A small class-conditioned image diffusion model, trained from scratch.
Training: soap at rate 0.003, 17000 steps.
Rows from block 2, named by matrix and row number. Rows with one number belong to one attention dimension. Each number is 500 + 40 x the weight over its row's rms, rounded and kept within 0 to 999. All counts start at 0. Numbers have three digits each. After the name is the row's rms in percent of the matrix's.
# v: attention query, key and value (stacked) (model.blocks.2.attn.qkv.weight, 960x320, the v third), inputs 214-319
# proj: attention output (model.blocks.2.attn.proj.weight, 320x320, transposed), outputs 214-319
v.105 107:584510495497519516490520495458481542522516513553459464467506480517497500547547555493537478480554507464438474502580567546517489511517459489483520496545421481528518483520504516408531511480464554574488443630417511451482510465538527519459493515523485599439497395461526463544516496554497531534528514503483475486552514497541
v.106 109:564456472460503482512499536477503503481486534505561498458465483524494543532504525532477538521488547510426493610524552527555555501592538429474463516525498482497506438473460487502492494558474479448466520495581580456427543496488503501596481400453463499571480507501534536561513462458493524549564413486511574471456550496488
v.107 103:417479514474403495515492467522471471433488539450516468533443484486472473509538532521465492471534503505507510437538522591446511483451571592497568507509483495455620529505513511481546504471466507550472517478547567523418527493489500463518536532532442446572518449526496519439467469511581494498545555516388473521551521499516
v.108 096:514505486489464482498478436489500559497460524485497466466503556485500432494479525501508544520509441554510487565502530515492467507557582525472500465496540526573536439492511528502505505478462478555556518542466505531423536507495532495568519543553518448466508424519492487480389462377507487533586472483494484484458479508482
v.109 114:494511503467499572550457511485495523502544515581499573479494444461527550516559478577520495468481549532484428527404586421553463440553444421423508443503492521505511498502490495508498539501582514504464470395524490466521585507485516503550557480500538437499468503459518537474482556445522473530508558472473495486478496552506
v.110 105:563516532573480488470454481481479472512454479468554513546524564520447431536471545491475520464555479442492519567526371497527497482454415607480472483505532510494478527529472516487539531526494479537487524507595497507492574438432486527481535409479505576528536495518515473511576532458532534454512513515557421508528547483598
v.111 104:497537546484477544497512467528598458507513487496596489526560524485507465471487485478489551484453508461457453509485478496423423561542472484471475416483552486546530480443505477546500578514520484517463460508500530447501573544503555523498556510530547480529545503435458499510480493566418459546455446495465472495492475584553
v.112 120:507522428448499468531467553577469595573535463501490549491494454536567527518478463498511500552487558473507514508458518474544492587504480540618502543524474540479517560527471523532460503512513513488521476447561419566481478529476491453510478499453504521558464580469566528515513527507509522606587447459476477479495469571573
v.113 096:437440461472524497594509532495483487472471528469511520526478578417460529492407494486440532534479566458540486450502490511443522434479501445494487489535529475495457449534549475505448549503489539471483528543585578569483441465530582434502540564459519472460466477470482497557504522463552512507417499469488491516495496526449
v.114 107:463570482462541532474475606456589553471422532479513560544474465516495508523487548552486486531520478554491478423555418440500522468513455501510506478475512492546453414488536472481463528446512583506470447581445515504518485458422497513472480554506481487567512522414467473448496479495524481521508493442579501493486518492458
v.115 105:504527496524505511536465490505508488474466486514520511577516509481466521468537513510503497470527387486410524488564464474438563495400519507468507565546541531510527443576432476447476487430484517451588463447525493413538520491460524530429525459493482490528538474511539487474548470510527464444475482539486516458539487425504
v.116 131:576517509487521470575554477487540484506527443459499492545501452488512525419472471522491520569431557543513462472514562460524457428589551474510568486453469478498564543494555473533431515472587550480536510520545416539496461555540498517526545554534490517486432457543503482531460517476538530525501457491519533454497499519508
v.117 110:574464536512460505490507470497570518519507477460480443481460480540524526546504531456486511512552529501531509482559472518538486526576537530494500572459489535467464440516514560422489478474457421485489534496550661468464512465459465497491460480491482468521440405444551427549478479540525555492509393470451492454475495410550
proj.105 099:490514512454491517516483534540501529420458501477484522510507508462534482483491462474503521547520468551522456500451451514464550505527517490519504535536526515521461559494460466538487520482516515471574564436503493561504488525503479485514547477480438439549492589576506481481434532469534509497447506520482453466524483486527
proj.106 110:461534564445536516510518458591550430514487492508448504510444477455498471521521474460481465505552455441456424421519409503571491529479489583632481469494512492480498499514576516491535511498409472479524510566466450553510498568528509501438570571525558535453550520581484444449456479525509489483473541487524482556517476483518
proj.107 095:513542491532493550477549516434475473548482563562477510487525512468558571546468448450482517525462457451423562497419421464516468497468536433509470512542494537504445454488486487533468497535520505513546549517450429503552430521467582511511446474471488490451474521448526493534608558516431510498439431500515461505522489479471
proj.108 099:498460521481494546492558548513496438470482500491408595473459452460484584521543466463535517506529457499481469497473547447529494541501479563509472523509529496436472535586597452518479499488473486516577499562534490516527493492516471531478482463479533510575499496510534505509583525608497489444464460508497490486499477541530
proj.109 123:550546530562428490420544413500465438556526470471511489522505499461486402508486507415509508531502517476573560429564492538534500583475506547543563542472482426523441497483489539448450425522498528522485550636488490535487473477482506460489497456512485600463536501516494463546490480506441522527468483518494484467540516512480
proj.110 100:456494506456513531597517524487549520504593488528499442487511520460536545530548446589466508469422492512551480452534534551448606554498508465529565546536532464483538457438458470460475475523483537462519526469457478504490443587551482488438474562502513453577472515552546533523502513540492462532520586493449601500475492511399
proj.111 111:496486542516463494543571483491434481532505534448361557487451439453510474502494507428501466520523496538478479454555515539575563537502487514520564516416440522482447487475513553462507462486372525453507523552491492533511413471461487545472531509470412482434485454592557459497504480459535548426489507469512524517459526488504
proj.112 117:462518484539477447597489437436502373479543461463571452526517505514473481454530532486455490474530511512522523499492413494447460459560533524472533468519535451594477459519498463463487441480528527493412523504454547455565576521559565488514496482482517549508581474575404480514538511493488431516466517496505521491494552475434
proj.113 099:537471550491521521436571538526525532555523498523523487439447409526510512555525555475568495505475397489482536535458546471566479536516537538501496506422488454499530497521453536498535412491512457485569421502468500508476595510530461593543492495528442472495544421455477493456443445502455461476540489556500517505506528476522
proj.114 110:526464495539491492456443491576475511465514462551523410455516496490495488503480530476547561493487502484557566569448542452499516555477543505525534547511459464417541515602496475501565528495600519494547481452534530447430528446475509503536566451485523451521505450436592479542474466506534497521563451553435489525501518529548
proj.115 099:454470516473469548375528471424454481563490534502448518469490536545540485553447474460477528543432556455525486555460560462553415546540522566533466510459480488461464505501499470594530529539492456469458528522428461567489480570473475506517502521541511522478450475470504566492506517552494514516491470478475470523449511515485
proj.116 123:485461543508453458429461547496478498490467580585493479493470473466514518507536550422563498463524505481575575526507518492474462585462513594501492517522436475539409462577498464508566545532522537529497453485467500519517566505446512503496539460430525490548559489445503512536553486514461484458523450476362484502546579491518
proj.117 109:411532507480528577512502555551495524473565507497452515523525496483499543531447491497536473493483514514446446534504452516476497459421478498568430490558515469480547490477482452535460558569525464499494479540488455491467451556507490443483539493438464568515503578564478530450487618500513531571522643566568551612532493465445